Weights of a small image classifier.
Model: 4.76M parameters, 32-pixel images, arch vit, norm layernorm, activation silu, patch size [4, 4], layers 6, width 256.
Data: trained on rendered scenes of toy objects such as cars, trees, mugs and chairs, 195000 training examples.
Rows from block 2 of a small image classifier, named by matrix and row number. Rows with one number belong to one neuron. Each number is 500 + 50 x the weight over its row's rms, rounded and kept within 0 to 999. All counts start at 0. Numbers have three digits each. After the name is the row's rms in percent of the matrix's.
After each neuron's rows are labels from the 100 images, of 14848, where the neuron reaches its highest value: "lies over" is the class under the peak. Only what is clearly more common there than usual is listed. The data: rendered scenes of toy objects such as cars, trees, mugs and chairs. In brackets: how many of the 100.
# fc1: MLP up (model.blocks.2.mlp.fc1.weight, 1024x256), inputs 172-255
# fc2: MLP down (model.blocks.2.mlp.fc2.weight, 256x1024, transposed), outputs 172-255

fc1.360 117:609533554522459434428565574438411429546494544566512495523540474529482505444436494459430481533496576569542447436558564402483473515424608563367456459611456495475418566493480526486452532514514563526537497494473502488508519563481491544430535541508494542488
fc2.360 125:573487475497487471430429414503441500494480524422515519559538432520472549499455380460502464499500478535584559557478512457403487525590506438539610490467555459482529407528489511534358570535573496462533463538423474424553515443599493437452573489425588474509
lies over: hammer (30)

fc1.501 109:635507542524506458446490447534513557478550504538441566406535467432516529489560487577509431468425554421477396436441483535523483465549479556497465514557565491520569412484445417560483547520511487526389554423618499464504565464539403434462472476517445521550
fc2.501 097:520516379540432459500464509468536479480564493540461508491523437471433463521450524421454518414583536481487459559536462497502502463487381498514543499444482432515479497554463580494448463475535461468507458587413513478587438547520440606512496439529502645500
lies over: barrel (34)

fc1.0 107:513470518486453513472442462504536499519552467499504550452576342396598493537549483500468469609485475465503452461486404494511479552485532558479388545506524578427540476512483436578514462539400424541440643460568519482428558350520458491400453515579464598487
fc2.0 103:560500401586564497553383486417533493531384484561447520558460464434484585539549576564492467435515499486585527484537406511535434559439512504531437458523532419435423520453509449484487558461485512455450518521509466574454432541572486456508487496483482561528
lies over: house (28)

fc1.244 119:440465431479492491526515552502524526554546478575495545478531476430555504519509487519461524519528532407465459539505459553534516444530528507559422554453501546467395483539496458575549539507532421498463524467504502501482529482511436497486526508493380563489
fc2.244 116:559514437491440583557508580539487416448467466513493508502558504417534457490505490439501500478498442531544496478553404479487565489556469519488525576488501461579496565478471559612434480561425471582438525489470545558492516622503468526425522470543451541492
lies over: house (31)

fc1.632 112:395489425511430528444601524530467414505611516616558577421587416451538481532470585446489532508558519460468468513511395462509531529520492515480488604416519557531484448453500507512475463478506529529464495466479471548449515468609473517388511506477482572508
fc2.632 111:510439487546477494531424579480470481577454440520497498471454510497480484546535531529522509564541472491492507538589476525466520521441442530486525570437504497458415555589580547412468555476440499469449481502466569588497524518540531524521504422508482430539
lies over: house (26)

fc1.232 107:601504496528566563425490510433467543463555464548557548507553489497591438526511539496542500572496488461483482427525480480500492472532575488474577597563533499522528541484486446487515579550489522537443551479540519579563621516555408544516516472546448468596
fc2.232 127:459564587480537429507519486543537471507411603525445451460415521582351480383431523484454535432477467509532502634552557521523488499444486531482420423497485507461491474523571550497465535452490531452554414545430488500455409525522574476447525559400531420469
lies over: car (30)

fc1.195 125:480526394478444381489559527488450464472564578529512560473571453496583509557482552467487495479448521465482526528405457520544528474518521572481447530433509447449506414498496511445525599501424468584532535532427550495470564479568471439559620453569560498585
fc2.195 131:464481469505533538449468484496525507500497578524511473528448478447597486415474554482460476541542438517402577625519474498529554463500480534576513541451451504499476548486537608501482493517499575470472397392520564552499478505486570524449585506551523374483
lies over: house (28)

fc1.672 108:508552521547426477385539565559459473460489526566556503420541576476538494487493525496486457478540466371524393511572516478555447493532525591439473574517501461545420528455425486610464538534451519511418484435617517531522532542563462416443494446481496499459
fc2.672 126:505437542565443446482487434440508570447553438548479575524516445420619563496547432546513509508536481598570464414410471482460506518514569469555555472525454528445520470524430524413530441399493553471477617582488519516525495492419495494538475521540483531498
lies over: house (25)